Rows from block 13 of the image encoder, named by matrix and row number. Each number is 128 + 24 x the weight over its row's rms, rounded and kept within 0 to 255. All counts start at 0. Numbers have three digits each. After the name is the row's rms in percent of the matrix's.
# pw: pointwise conv (encoder.blocks.13.pw.weight, 256x256x1x1), inputs 0-85
pw.71 108:127201109138123127190113131133111121165132122108116136125096088144153164094178134111124168155122117126157091148165106094152160142140105120077159123096099133122178124106131092108155138136134147126129091123115122189153122118100151161145108123156103125129131142
pw.72 105:153167103135109080092154133128107065149117134111152114130159127100114154153113148131133113134078177141070104107111123126126137147117113103147099103090160177118108105137150150142135132117117116086085141128128120116119140133132111128161118118118225117124120162
pw.73 091:117147123125153126136106109134137153121162143124133146145085059139123174140136148144126140105129128133099140147085158173133110134094157151089141122139126134112135164091124116169124133138132110102199166104246131114141129108134166115138146111128132152145144140
pw.74 103:121170118155123090059128120139133117137098106138128134148116138122102128134139129099149144116102134151171148180154092131118163115153131160125120143136138130124137113130114094161111132115105120107098117089159153136141120154116115150128113155130139192114115158
pw.75 104:115137116144114122152114129129103125113147108110137104131093146122100086141115103149128112107144116093110067084103122123112138132130131091127126139147104144159107124140130116102172099165126109055151157107116158166135147116186124125119160130135156124097112115
pw.76 098:128094084118099111126139138127081105129135126153106107138127148141129106130091118143149130142142116141109126165119157150178101150119192128127170093141107128103138132118126092130155103099140125110132089072125088145149118183069131118129140115151094110128094074
pw.77 104:125100094134145159116120145129128122106111133146120127134140125116095107105143108123135098112073144113116097156137110078123129129136079138154111114124146117158109116137097125138130166098113139128092101137125107101096116129130139130157073046162146114127139101
pw.78 100:117085114145113139158147154125119129124125140120128145125086121111108101119135093125127137113135097144138128132123162095124114096148115097131094093106111149117112133111128065143123166114138086125162142087137100088146168149165148068098133127131172120109181176
pw.79 097:161125108096109121149136117120130183129083113165090167134167118121132167083146142127161116143106098157158108133127161136128138174120118102098101147144120127138077131131158137114136140173144111142104082117103143143178135115099117147116158153137102158079086128
pw.80 105:123128191078157117109132137147129140111126123163106132099117111165136117133081085129181128143114117128129125135118143161090127127114150106121120140129166079125148112149141139103126125103130122149141101116155146139101156105130159116138140113152168123113125123
pw.81 096:135094119150132083123112155118139102119132143134233131159136136132086128133131135123076154082145070109142099150158154114196117146112163106110156110122095146110139123119122095140130120153121134119142131130130105118152096123122102156127120129115107120107151105
pw.82 101:103136140104147099138097156090131147122151171103132116147147136140110147121118121118136167101127142129137117093114169152168141179138119099149118090078111141109100112126138138167086142149112143134161151101137152150174157139143140148130135063109121190132205107
pw.83 118:123092110113164154125111123112167099105138130131146134119096212125163137154129121168136154116115155119117111121166122094115150119142137138094125122113117109089115122117110119182150111104118131128093083131140125080125119146097112124121090120140108126118138149
pw.84 105:089121154112107105130084109141130125151118141101120110121157152155110156134148166091098140146100121106142114117141151155106105132145144084160115158168137106142138140086132129067144183107088133139115187126114141106115112136119127104146135125085129136129158132
pw.85 097:143123129113159097123125137110119100129108137110140088125122148123129110143127144124131106107088142118099127102134145133177117161085115119094126156124109130153100114109147117149178141116145194153126147132133142087103128119157150156104145133112143130169107089
pw.86 106:109160141131119117100138106112109149120118130121117113145084103140123135132110150152138143141150110123126145132133114121163092119149133145148098127146124123182129120121162106081121127138158107112139140214122069078117138121139145166141108093138106160128128125
pw.87 101:113146117136097133135136092146120152089138134151105109148133164122172150092134088122155139127120100122124147139078109079098145144138117146109113121131117130126070112138158098117144134118177084108131170155185148102144141103104114111108095154160147168155154119
pw.88 096:140147110142132108160149116123106103106141160170116119110089166104129125133114147139131125128091162135147135130130137138125156178138113137141145177118148133173129155185143138131168095139134122090099102091118092137139082120130121131111140079187093094124111190
pw.89 114:126179097130126116145118077134133151095155124169115123129096117110135105131129113138117119137178135143109160115148159152145162126108119111093105150135127116123171116153154108109107139115107158111092090123074181136120123109115146158125110112142131158119110116
pw.90 102:154087100130123151141124132126134181173142104152167162091121149108120128137163134151124107141130142139086155117117129151124189135104091151111088114116086101125141150122136100141126140118154137117082108150126107100156158133101163094109150114103151050122134105
pw.91 104:102070135148133157136099114146137149133132133113125099147106134115129117090119109182106118119156129137135118147166124124146139138112124134104141140131144103071126182130116126104123133050118107124105114185116084170130165124159139164141122142209128100128148099
pw.92 103:129089093168122114120130117133137148134133130127127161114101102104194137123113145124107121083177070103075093101143149104126119145136102126104095101136150111113103140128148177155158126103129175094144161126165151120107158130107164083136112117100128150110098137
pw.93 098:125097140116164145125095135094086144127104114110155095110186141165143166087111144121104138145133140122122128119097110131117118094125162135132116131125099125088078157124197141107122142146153094106104159112126129161126149176149130105096161109129104117096129120
pw.94 093:119106111136151135112158170175148149148118147127080151104131093124103156130101119132137149141153113151139151108141101152161141145113116133142113132159139114147175151112132103123129126096127094118086092113171141164125133103128112141119094160118125112127130130
pw.95 099:161116132113111135123138120151080086074116156131053131089138113122133180104162173115126116154114133114147150124148123149155096094119124099082151106138131120119128139132128176124149116142178161130096131096114140119148149105156120097163122176080159154182124127
pw.96 097:119158119153150136124117120074124145150118081132129133157099106120101117107114134088138144099129111134109123150163065102142099096113151149120102104150103135109067128134094129146153129163100139122096136158105142185136154082101154134150109122114090122086157170
pw.97 097:150154114151161109131111108126106138139112129133134149110140118135162129165119134084144132140179122111112155132111137161138138103113141105144096159113143119110124103100189131156093129157160163144121115111111151172139109122116140146141117111149169124146135112
pw.98 098:130102111101096127133114132105143147109082101161123099106125120145138121154136124106119148139121135099128142116100124153146118132150145132155083091092060181134145114128123138137123145106150109156142138117146127122098116150165089161122162172114118127136138099
pw.99 094:128151152081133186178120093101087113086153158095123142127112120172123104127109103151118114092121109112129095114105122169117121138152135110105129124125142141142095158132105121118128106123126138123132134113144128113151091138138144099159117120164166138101151151
pw.100 095:100143132107148121131150120096139147139141104161126117155155123106138112138150115108176120100128098168095130123125116113100125132124081085139127113083098071149131157094115077098093142139124139070094127150107119137098111165128119103112157123141132098101110070
pw.101 095:127117130118168131114107110140093127147117116092115172113112146148128150107131120133171124102092104074146148125124169157128103171119131177125094184142103160124138066141145133113113131120132104109115151128157138116131152135144149176162132123134123163094192086
pw.102 101:114085159125118158096131087142162108147114100104190134158101137151136145135155145135141142127067098120145132101124108169157121155132117154109100101143117140111147158111129142193163119147165115100118139147143171104126149085134143146104080092099182145173168170
pw.103 095:134094145149143161153125144119102099108122180172098175130105166121123120131101157119140118141112092140157144134143121111146142122133143084142114123167168142097136109114128111137087125115084139132110163124117111122128125106149158097152088104140149171115152160
pw.104 095:189077103105131148125170135113120135098134101164129129090108091112153150142101130096135077113140147161174126141154133058142152110165126121116120155150156080127144121108116138159133115121115112099145133135143133135094148109146100143094111126143125121113131145
pw.105 094:102095136130156129138133116124116100161077121097113080137113118113103129161127111155144109157088172163135103134156154147128104149160131146088071122132158150106168128120105163149131092115151114114134137120118117134107123092138158137156145165127126133161136104
pw.106 090:124099168124172142123098169145102095115082073089157097128104101121149096113145133151143187130116110135155123151120164154105114092153120149134151125139105137122120138148140111130144128134118159130136123149150173152141124131144142126120131147113089146095074079
pw.107 101:136149153157142132124139093161105096135087148151053139128137138161098122102095126113136100103137123125119117117114102130144149131122090153085127123138123118147141072112107111086143159150104127155147111112139090124080139094126141133119136133134121113131152139
pw.108 099:131137115144144142149142108148141133140144169092138104129139120131124115136141137162134089140166163118128169098146147137146095171139125134147138106175141132122153163145155139162109144140133141124101095144117125124115127131115091130109149127132129121124117090
pw.109 100:126137162115113147154105162103090099117152157088086132127110120091131133094102125171118123134151123075114162135124152130139102109111065144091117092138140134095109115130141118118106098122155146165169141129079091123190127146124137133110168130146150160146129144
pw.110 110:117107118133140101164131116068168121122140152066166129093133159097111104166137098111094120102141127126072110149162139160138112173113127105190114115099131156150114111112151106094144168128119143133114097113144112134121151114141111135168141120080125135157118134
pw.111 100:134126110126152156105142141120121188081139109107131127115102155092103129112107065137123164127149112172110095107114140117083087153116123158140146154167123163154101127184132093121117141178126065151127119138119100105101133113141169168138114105129131140151126145
pw.112 107:102146105161144079138126133115142110129124135120145104161122139106172121111145131149095126094183144102117166137117100099136113102123103135112129116164138139219143137122144141145125148107154085119124137106134103113132109140105122156131126109140137150116127133
pw.113 099:163136104103150161162107132111143141130128160080142131097143151145143133144083129110144118109147092119108120146132143180137121168098142119118140134147152105180146148173111186138133135127119142173120138117103134105142162110116102172124125156124100141075115127
pw.114 094:146141192115144112154155125134113176103086133140168067103143130104155114078122120130113153127113087135110097107102118126097157094144196171134106164135150127132153093143154132129143113169137116134140130090128110097135126135155187098094120114104131148171119144
pw.115 094:102082134097134142134160120109196129123173092115167104155133140105144144118095153154138145109146154140099101104104146131101115130111126132142139123144164142099068159143113177089059115124107142101154121102130084148104083128139139096081130113118128131134130121
pw.116 096:129108141100109175112086109105090125105102165109105091108119118107132144116130128118111149143121147130099134136116112129106090111109124116130160141115130153095156154105150130176125101124121191144132122067082143108077112142163128126126106122125159129091112117
pw.117 106:100171130114107086105096126141112155138140119128135152119115121129143133150135132084107149149178100139143134160098127153163121091115128130138076073140147136125102120150146131160123132124122095123124096117086095115133154109158133127110102136216145151170131131
pw.118 096:112147130145132106139131104167189098128101142113084134122116118092121133169116133131120122150097093102140103141133123123132100069106121109147073134133156121121151165071122123123157082157151170134088122184117112151093175156149133086098135193123098156111149080
pw.119 090:119106153152124147129113144121123073134139126111145097147095155099130107117108116100070139121111147078102106088129094154113143127151135142130152089073126132159113160101132098120109117154174155127104119117138102119113134111161143141131124114110101121155141115
pw.120 101:104114152137120140121115099147135121162149140082088122138110114112088137141120139138113117137123126221158151149136151138149149099136135052164151148177104118106125134106107123121122145175145112118117153122116143108147126160091082123156132114151135118068133147
pw.121 099:130132129110138126107106171140111131148079143096108122108125135090128102135124120143123142096066111121112145105108069108126107127116154103148141140091138111113153173116133144129133095105147118105131135144127129143151185126115118111103141092153128109129099125
pw.122 092:101129138119139123152083102069128129105080140111126167154127112190162106116094161105106161117127125119108094147099099120105130132163115137086153158136102110147137157170101116166110112146119099134149110137168131147115141116129162150092102109139124151131130103
pw.123 098:145087126144160139132112108108181101117105109129126105159146144136094108181116151078175122108180156145096125119117085119131124137163128093101169110111118117137162133147150147152111142151114090122126122155125076082138140105110139110165139146179093155120114148
pw.124 108:153207133124118098118132100127105103104140161159142139093130127103081136146112118105112122136137156104159157139134107137099156079155134136055133133077150122132106158157142114165106163162159109105182168098138113119114071114129165090122148088133095110130097131
pw.125 095:176099106103115127172137163086157102163135109149151155139132123101142113109128096071107120136156154137130097122157129108149176150151122129128117132125103151077112141128145127130180088134121103100086135134136102157148159130130129171152124163204111138129111122
pw.126 099:122088150098119074186085129134113138087173116133099134105112133156106125128151113150100096145102138140114095109107143152167151142148146095168165137113119104174135131144127157109103096147125125130115102151102146142100151088109134127112125136147178139147118133
pw.127 102:100110148147088142124108165118167130140098117160124120206110139148146181136156124142147105085118128138117149151122062107106154114118111115157132127121133148105103165110140091157124124121079127136089136151175137119127143137137113140148110169119092151137095146
pw.128 098:123149166134134103072138083120077163139133123106122101112163086106158137148130153144139126149125139108133110138126130161105125145147150122126095115145127146113109113159125124133077130140128084105112131107119101116161112098119150144115192146130161172117132093
pw.129 095:111085182121163131135163104142123131166073115146107143163118120171159123132113132162191127128119079148089109121146156108102153141125084154134091098142128141137083167138085105117100125088083093156141112161132113138143084152184137116095112099122137119093114166
pw.130 096:109143100118080130131174138144101127159151099136120103129111135156150090103108129147144102168125170090143163062133152109115128141163194087091137131152104119122112111148123114095102105083102129139118107089136102067107136151128150127108122121143098163152091131
pw.131 101:122094163136157122151163133141141098150144197131119098133124146122100142121168159114211066120106107116111112119154159138104137125091114096127085127125144136112124159130097122191113131065144122128133128130093141133120092140085157104130139151115111131138108138
pw.132 094:117118179171130122110102147111134122153127089148166149131110104091184185120123125120117086105128136133138144169132128134162130194137134102131100099163133199113095133142150134145153123127133142127107133129113112149143083103120098144078128136110092121134068188
pw.133 098:123162133121152133101142131108137134101155130161118112141128121141128121095115190167147092177118096127121114154133098150160136118133127092134124129138107162119099118110120135086158151178133134142099130112133119144128140118137159143114144102125157082159140168
pw.134 111:092096135090177134131167093129156125121163128090147133099108132071090086159124142098106104146160148127116109128141118128113098129158104118099139157153107110137078145104153115127121129082113127126123130109114106100101113122146134191145171139114083081082181112
pw.135 101:145141123169148101119131119147140127125173163105181122114123133122093099122169146114111153119135099152140171141125138140143144146129133124156146136194155110107139099170101115135128124111142130149140131166086097149108146105117125176146100099145087126127140133
pw.136 107:141134134137097110111138111132144156113137150145132081163107125108178108139134126127108117165121169112127136148096144127148109159103142110090119118151105101113168123112150138131099124126131119106145120120126149172133134101156151126170068171126147138117118135
pw.137 099:146156102157135112109102147168099123134140149120112166145103144128115113122114146105093125118120118089092107156121150151128152124128117108140120125112087144146168141093150105190119096112127149132117151138157119123155107111114107083132164138108152142151110111
pw.138 100:080072110117122165130168170172141137112110156173145110158113166121147100157162094126156139111115112145143121132141132147160121131118130150168115124096131152074099159123128110212152134104134135126090116099141124134153110118086123127147133126145172187133160096
pw.139 095:109126117104154173114180122139137134098115106091117160115081165100162117155113152101170102102078120126114102102129138098114158117144096101198133149121145085168130113108122103093119144153132155143106163134157136160113155114143161081112122136170153098163102171
pw.140 102:167137161130058116160107082135101126145103106137186178106107114114120127116125164081113097103130152167151161098157074155166122176118168172130113122133101106083098129084166162128120085109132149112088136163145102146117126115118094135132171155112126125145109139
pw.141 094:115164104126189155131118107115169133095169133122170123128114146104125149146101146080113196149141129116119106152103104109215132148105135110137139137091116101106119103118147131109114096161143121122123124121119140136124122143188093135144138112153107147124114127
pw.142 110:143232145141145126112156137128141175135117112125122088132108139104132077156108126110140170133094156135116112119130129111123145108113120129099084138088120118170113140113129156139113117127153146121093139137128134201136115159129123098146133098109191132144109129
pw.143 097:120140146134093164111118167144164114118144141102135090092143102151134107175109118120094119109145126139121135172118129145134116127128107083126176073126179128107127110138096179135148184081138099098122106092153158122126121120113120086125113139147105161156152093
pw.144 102:166149134113096115101168123147142122139110115111150150092130114123086130109156156137130146113154131116147132136113111122107131147107128081096191105102106129121119142137155111134126115148138083151096143138138145115165136101145108173118129109078175078108132100
pw.145 108:139107077138125162096127129148153119117162131111113109139156139091122122125117145058118100116084133112159108146089130076139143102131137141153123138096082146145130109114104134156175158109130142102119128159100147159162105120152125107099141122101115154119165069
pw.146 099:174153128092104145101116136143127109131133121147114151181165165155167135144121152103129110101154139102114122123107117151136129090131127119107097093083131126077180116125162122147133126102131146156144112116081110097148112129141125153130085139121160120131087110
pw.147 102:095104139158129122111092144112117097132106139126123120127110138171129166122194202138150122167159128103134091137154129123135134105162122128177068139087123115113129109126159139131104135119143106121145156134159129113140129119113133101165165107153106096165132189
pw.148 099:136149117152124151163145155128106124134117142102112129145175080142110135078162137159082101101132119156143142127146150115090164110101080097100103091158126137153092151127088116145157154137110123115180118120135125143117127089100132112159116137120134128149094153
pw.149 093:144145103120102121143153110128105165096155117083111132123119102146158123127115139160120120152108115146133099144100089092152139133133154109087143111138166128108080137136113118100109125131072137128158134150116113181161103102109128122112161120113153124118164107
pw.150 108:159131137134129123134136137127126134116106161145159101121125110136100125110111093069151135132124120106127086140105103171136138136088116142157157120115137120128154115164122112125101104129140142160104154179110089101116130138156107109138108104132117155160120156
pw.151 100:134126128152147129117123108149150114132107083121128103109141164169141101131137115144098129127091096107111110076135126129098129194137137144123150123073157133114105162134161096096168151128113093128161132132154100126182114161153113093129125136137136140118110142
pw.152 103:150148164145099103113123129159127102124146101114143121159141135117083161111149114159115125113134087149098138150147134111163088144130071105144135156119134143084093124114131075111095176115140123162156120139142123158092102151131108095119117163100107105143111102
pw.153 104:129129113125121139130120102139121109117129102127069164134149154098149152119131150143119104155147072116123096099141111107092114120136115120109173099107120156073101126111117132112128116157148142158140077189132139098192143137170076104103117149129104106138157109
pw.154 094:131149085183166103119160118150145061154101129111104100116115170122080135129098117145205149120121159152125129136124144104081126110167128094135109102107120146125078140098117129122124133128117152155122173121129162104117121132117082114132119181107102105147120124
pw.155 099:095145130142140135158122149107098145163106177164176162144148118163130163132104126110104088131107123133101134107102114121114134119113115137120094090157152156092149091124184147145114125129109134167121122139149085127114160141134100130125140099139101071146113151
pw.156 101:103094126139147115163111144184109129134160096114158139135135126079114167132142110142182127153177162136092153111111126144175138115120141131147128167143141108176118110122116115167124140115097122133112166108115150155101098153163120119104133114118119124076103130
pw.157 102:130139082158135143124147104102145110110136112124130154159120128133133146101125163126118120096119115153128184143097127127126146123093141132102110133187112116114123110126128136104154121126121099117065134107151167187123104116095147149131142112132104114132141137
pw.158 096:117127144163134101161169128130149168112098121085101113123139117097115139104139119100113062143150093124122218105112139110126170098135119146112160125111124132122142169146149169126127157136134103133134159125109122162090109122124127149128109172112165136162141103
pw.159 098:154137129138135109108086167076140126121088120089119171100149081171127108153103165171129104119139131143130177154092160154124098118121126117157155138085154136120118121132122150161150130164119109104152101186137113100192132182109139123123094136089135125141129160
pw.160 098:146123120156122121173117124161140155085109109157180164157131108092151118110087119072094117083161165129131109107141108147108123086102100173157141108094145145164131108131165103085118150100144106152125127124146129086131178137106143111139136078125110120166167149
pw.161 094:209130121155150096125103100129112124119169140132138155127139100120115124100101122165136151100153182083126153131120099116153175147133109090147095153111088124122129102119122132131110140163152154140132092121108164101140149137163125089140125108090114150122168086
pw.162 098:116147126118093172159178145119106154151150105131107141131164118177119116108122128107129124097147107109157109135126120106116091117111158123141127124116093140117080169108116145104148143087125144155118130102148126123142106126125110124119132124135138147126137134
pw.163 101:133110159108144094180127094156121097086147140126147119158132129117144110115082153108134159098110111130113135108130164180123131112110146106084116157139104164182092170132051138104165129101119114103141089134098116138119140145137106181111143167163178131144127107
pw.164 095:101147157136119158132086110127125120116132165122091126143150086115130150123097153137143157130139119102130150137144105127140117137137108162147168101136136152105176170076151141113117126132144137123104128097139134133115095130153141111178086122079132117106116107
pw.165 102:139116149091128106133113118152133149124104137078129129141134143097175165118103144086147136099129122089135127132111117097118146107126132093091115145132121127145125122074116116108151141116171111135113113152089121138133118112133118148113155156089124109148101110
pw.166 098:115118135109118142126095111153092104152107142089110092172139122163120148115080140117130150148113138114141160121110149133134195127184143129137151108120121129130132104178073144086118129132140150147130147168107114128142125140171153129141129154113161100068129118
pw.167 096:125136088124152119091127132158135134131133102138108149121124134135112147148100124129161104125125119144096148157135159114144119083183108119118176092121153123115120148142138081114174094125123096159139081128147094126121138153159143123119098110119106129124134127
pw.168 101:134090096139130106124128098153098116149134137137100152120105137123129121143147127121124071124132105152153109145135161156154157144137116128116156100164124131130129119124131088098126121102123121144116144118118117106130138089212067167128103141121086123147100142
pw.169 098:137119108141117096178138140118138108173145155107135115131144116154159111171146114223134117168095146122133164145163115103144140104119136120117110147119137166108141113115139141127091112120132095099150145082134121104140196096118127116166152152177116149107109131
pw.170 097:085143120162100168097099133075113157141112118157105130117101130128133162135078149109116115175170126116124134135125118150103099166113115106132088136100137140147123126132097092114151112094120107145105124102136119102095062086086132133127108133141124061163103121
pw.171 090:144132121139097097133137171125143130159155120151140134130106152135114150135107125172105141135112145158117094122179106135165176126130111106093111153074112134131108116150113105163142159092090137136146126109145116180119118119103149129119135084181122107121147103
pw.172 106:180104124138137082116127129140104092144120115105088160094092135149154127123144139125143150154165146116121128144165119094108131123077137126133097139118145134135101088142154123123106083110098147138180104077123122139132065127125165109118163133114123115135155104
pw.173 093:169133144132082106147158169125144096083143141121141148108117106110112115182106100105115102095134149135144166155119163179147144162139110150139139108139102124130127108142103106148143196120143137129108109147125114161092119117154139109131081112136144154108183137
pw.174 108:128114082136107095154119112136134130153129112125110146095114144127132151143135140129127131112143132175144160115191104098148131126114144117138095158126160141154147121133165147163081130127117114144122142092141119098084126118122115109127089133148127136123129112
pw.175 092:136135149105094146140117097129103157138086083116111036168097103098132088176114125078115095159141131074164100145112141095121115197133166105146117136113149142121107153120114110135140115131096078133125142134138140112126083096163080161149175133145118105113101130
pw.176 098:089118102131143130194118081132166127134166116106129132127116137120089132132113117103116103158132146127088178162166127153101128146141089109127147127138126159131142131117117148173105151145134109154120127139121110133101134173099113126174117131134128147154131129
pw.177 099:154105120162141093098102155125119103149118110153132187115103122104136140124133163127152113074148124137132155116103165144100117123133075135138165131189082100140137172107115167103157131129118081156125127135118160162128136129127150128127112154121124124147128124
pw.178 106:112140100124144120113151120146174169142140116104126080082142097128120137096112113136138141079179130128102124126147173101109132157103135109114118121102135142180150119128110103124122124113142179183089133136140139163152131137135107111112126119146213142130134083
pw.179 099:145128084102114135077135118122116115160099139084117146116149147106106132140150173131116121159095143141139152135144100133117183130165109151143140130181154131132090145144090142084136146144151143114129105156132140127128101155102172119151116168141126127130122161
pw.180 101:211111118135101146152151139153169154126124127175113121157112125070099108149131162141124125118115130116138159156085099148141148119128178136170048141119154092106108153169122138161126090072103130126133118115126151165152111104140195102146155130123153165143145134
pw.181 097:157095135135127121107130148154132093099125128121134120083156136136147087104080142154167126120135118116153117099124143146148124156186106112114140161127126107111125130174138064148145115087138151152143129153111104098199132128103139093100101122152117151162115133
pw.182 103:214108138126160119090098130182107171116120093136170145140127139134120165154098146130111124130161112077117123110087138134135110120121152147107136096189094137102082121131107119132089101097149137084125118101114133093102150103163113119142162122152122122084104128
pw.183 102:141157119146122140128139135137148085147161093158104102135083135133116190105118127056136117188112134141111139131181138120135147131100121121142198115100120140113122125107150142095145151140149140169115105136110117112112118094082131139125164115143128123102124120
pw.184 102:116103113155157142098135092098123090101133113121098106173113173127131107100091084131082166095105096145094136147110167104143119122161125096104128106146121102109144156182160125138150127127137167159120129164131136123125110167150138152124176159126113119141114150
pw.185 099:143126110128084112094137111160160163095125134146129118126133143154123129158146131103147108115109102114057103145124114110139096119147048104161098110139118120131142123135140120122109132105163139110135125110116138129156166095131138122177150108128129092123100137
pw.186 102:131117130139114113138094119137122123158112119120121126124123135151123118130099125116145104108142113131124080124141104167145120139127144155152112126130165131104148131161139135142117139120160155111114126117117114123109109123099118147084102123153140179083156054
pw.187 094:115087119119142120146141126150130130130111118113130118121122160132152137170086134144135117095114163108104137125160038112130116119078126157112111124120147148120106121145135141163098120187150095113173129188102100135124177137127107089115149123174168119133123112
pw.188 096:104153109147120106138162110151131120148111116129113189084142114084128130113128140122122112123146086169121081129107131146107178143123137128141135133159165189095173132147117115141099129099138126144110119142154148153156106187107105174113127125121149133175148163
pw.189 088:136146141147109192130126106116127147107143125100109115116191158152139096102135137129143106100094115129124111109139110089134132144101139112077091189097160119166121095148107132129135121131113116097144106173127136129154130154131111129110169143130114105119161109
pw.190 101:114093150123099105125139132112115138111134135140099154129162113087185159139101141129083120120138115160122108103149128118122132136155094108113098142081134092129148143164151107155156116106131143142138130131127099141120129169101129149157127102103059121139159129
pw.191 101:151126128142126129135113103123126181112118102137112089145195125144155190124142119123117103117113191130136164158156100183164108081142118174135186139147143148161143153110117137138076110134109162130167080124151165175117144111111115126147109125105157152103127164
pw.192 104:093120087097143145098156152147114115120126139154141131174126093143182123160115152141126114120141147140149132128136127101128148075141102160106078139133142105138123095120145130100125112141149109129097132134114141110153097162143143149122167128127097084078120141
pw.193 097:125138136139126140128155155144151111167113154100087137152124136114132135099135132135160124140120124122158156149158138152110090084183119076130148135168124124113130160151141146142102122124124097132158090105110148144161111120087115163097166123140122152102138125
pw.194 100:094094087165135108082116119153106116137077147110143150105117201107113143153131102091109080120142122100149161148137142180126119122138092124110133111157098103141167094106133094073084108107118120105130118144110108122118142113110115130155197133127139166126109127
pw.195 096:153129177153145150166128101163143148125106133127155130132127133127129146086076139110122129129134140159179110110122122099092144169123171116160175104132114145146124116175088138136139129160101147126140112145105123109118159164144119121122127121102155133145090132
pw.196 094:084093112160116154131128121170130096117150088118117089149112177148105170124144104173132182133116131115089179111120115118168129127118106118131121152083145152140125173146168156139150083140092148122079165182147121103116088123127133140127139110099150154136109148
pw.197 099:127161171111116112145092119107130132108130131104122134114114136109084103105114110108120133127146106132131091089096131120145171150139132161136103133106098097120143109171120164128216111080139167108139128159151158123131143143132122110134151118158135136087109112
pw.198 090:114136174096172138132101099115128123101125154097177149102129129111127061097118134155198128136108108174160129145106129143138153118139075180114101107183098121139116127080074134106065130132138100152131114124131091097131115120149115127146114122149123137121142142
pw.199 097:120148122122098103138145139109095138126154112093219175139114113139143147134146129121091120111118165181166094120127119151094110150135176105155126147111145099140132106108125129091128138124120141131144119107123090121138138104113137121097110122117113129134146133
pw.200 096:152127150172124131120135154137148144150130134094165086108147131129119131141099102123109191121135157156104120123139071094118141096160133082147081134105166164164109099213126115094090085149173099145115102137143149093130148133131133101086099134084134136103111141
pw.201 096:135097142126158127106104137125185147167112123165140151174131133163095161173109113103118153092131143165165145139102116145107086130130115129128131104166107134155111122132119149115135175092118135202116149104106113107125140186120158168133131159127067144120166120
pw.202 105:136134111118149160130174116101151135084183126130157088097153098127143147128134110134119101148095132105130130115146160137117111141162103167117185110106169139137133142144071153099134118137161154110164139174114126100128142134161128137144118112116188145123148112
pw.203 100:130174127099137142134128100145133122134072129110149115099141161123092092120100117098123134125131097122106133154120175137129133077155081134114128109148094125147130136102109135121139117098102109161174167129115137112083112163112134120132137107128154136127103124
pw.204 099:102102156100139093143139139137121134116148162115113113123132127128112143136116125130095160083142187140128136098105144154126097132107140106168163116153163128117094071095164119127129104134133121095117090129121131123136137124105145163107153108085120129140165110
pw.205 101:132131128123076113090168109066154136124143159098154130108122130137123132127116141092087119132132139179118130135124143086081114124150169102107147140146105135136140123115174147099148120136142091115096134147115151136151125180077117103144117147156129153138124131
pw.206 109:129163133102120155174104100136102163093118144160127136123139140128106128136122114139134131095111155107087190143143122159110133130116145115121082101110146169097101125133097124147141136141122114124121120114113151122150132106136100078113088154174131124141133108
pw.207 102:125116138134100133103128149130122120120139158126109165130167160095105120130132122114124121126142130116103090139108127161113166160134115145116058153107135120125102183132105155147117149133130158149119118108105091116120175098109139146144135136119068132101113113
pw.208 098:120103137101119119153128122172144118120152134127117150141118071128186095084137128123145124120157131106107138095109083101101124114124116151110098116088162146178134065132185102133143142090135126164168136176107081111132128080108137121129116133104088117127124093
pw.209 101:145115106117128149154161146156111143111148101114145141193103150130133142138141102123114096120135100140111176121159138161118142084137136112116150190112140095170142081097140143119124110102147103138130143137112159118105142094144163151105117108119101086128115130
pw.210 102:095154151120116121088108145120123111121165095103142148136150120138084111166158157154122116135133067162091107129109127154121119112122122159106125109154119081146119158144101091119139139125141130124128100041112129118129133132126111126135127079117116123153172160
pw.211 101:125145169133112134128112126126138158127130146170150123145128088101186140122108102126149102149186090091140118102127150095096107143138137116153166173111122118068124156115110088098143161133130094116119101162133119144136169112127162109110135118133166110138114147
pw.212 104:123059131082110140141163111176140101131110119144110137119138138103116113156130137100143102108127099112124131086160113122145096150091098133136136135113122171099140110118130136096120129154118139139138163174100103102071098154137161111087100162099148141144156161
pw.213 102:143133095128136075093081104202158140170131149187090185154109131117103140111142116141144116175097140101150146136164128122136103128109149133134079114121124128136110104119078116102146131131167119126146129089154065083096160105106144115156126120084129132088092104
pw.214 102:109133120134141137101129182127112108126115131128132135118153122147161159115106145146124134142113124134098126111127135149110085129126118169193127142140177141183149142152185110128128098144113122098120123110099113135123116122122106122154139121172095130117121111
pw.215 103:109122124111105183133134116122126114148118134100127095159114181143160144158090116172146179081133115170112108113114102083142145147161120097124051117134122150114123110098116145105152143128111108147133087133132117113122120165139095172128119120114121143122138143
pw.216 100:112105109127113120111147114097098188158154124117109112090088153163139080134115129155092136131124103137116113129119107107109142135056158073131139138121132143106127100129114144108150096107129138149125064095137121106138167127168131156120164134114160124132131115
pw.217 098:057115113178130134120120141131125153144107132104168124138164103140131116086132064113109134129126107106104141137113170130122113095085177118121082142103106113124084106159118116152130140131134108127110132104117137143137149124149132132109164143123107118121142153
pw.218 103:133113127101127125157162123146119175137125135120106119098121115120060103160073140187143135115145141118125152130127126137111113129065137143106156113109131125130140111133169149127151151137112139107143118134119154123143110127131113141138124129181195138130104132
pw.219 105:107098156124128108117135127094113103119097140116134149154119155102128160112111102164218152100129108138105137151124153160115095127130158150093136151122176108132142112114162099197131100145147116165143136158149126105105128143088115091102102136126124159084158135
pw.220 101:133144124092104140118080165133137112137145127129123128127133151181088091110102144110148128125127115149127127128112143139151154144144145175124128146089116121111105122093077128164144152149103115132112104162117105184128121145146135086113125142185148148177148104
pw.221 104:135199106132123117125123102118117131166143091149103137105131121124154119109153135090145111123099151106112131182097129154107112130132113100140126084114136088124074112102157145111137146119107140129141128119115143126149096190123096154095133137152102121108110118
pw.222 096:116133139132138119112123140041126120136142127100093120139135096177123127121111087131144127091142115133130137123123185134132158099183114118130099108100091138109122136123092147096140108162164170121145131150098103158134136133134101149127140177117183108128144116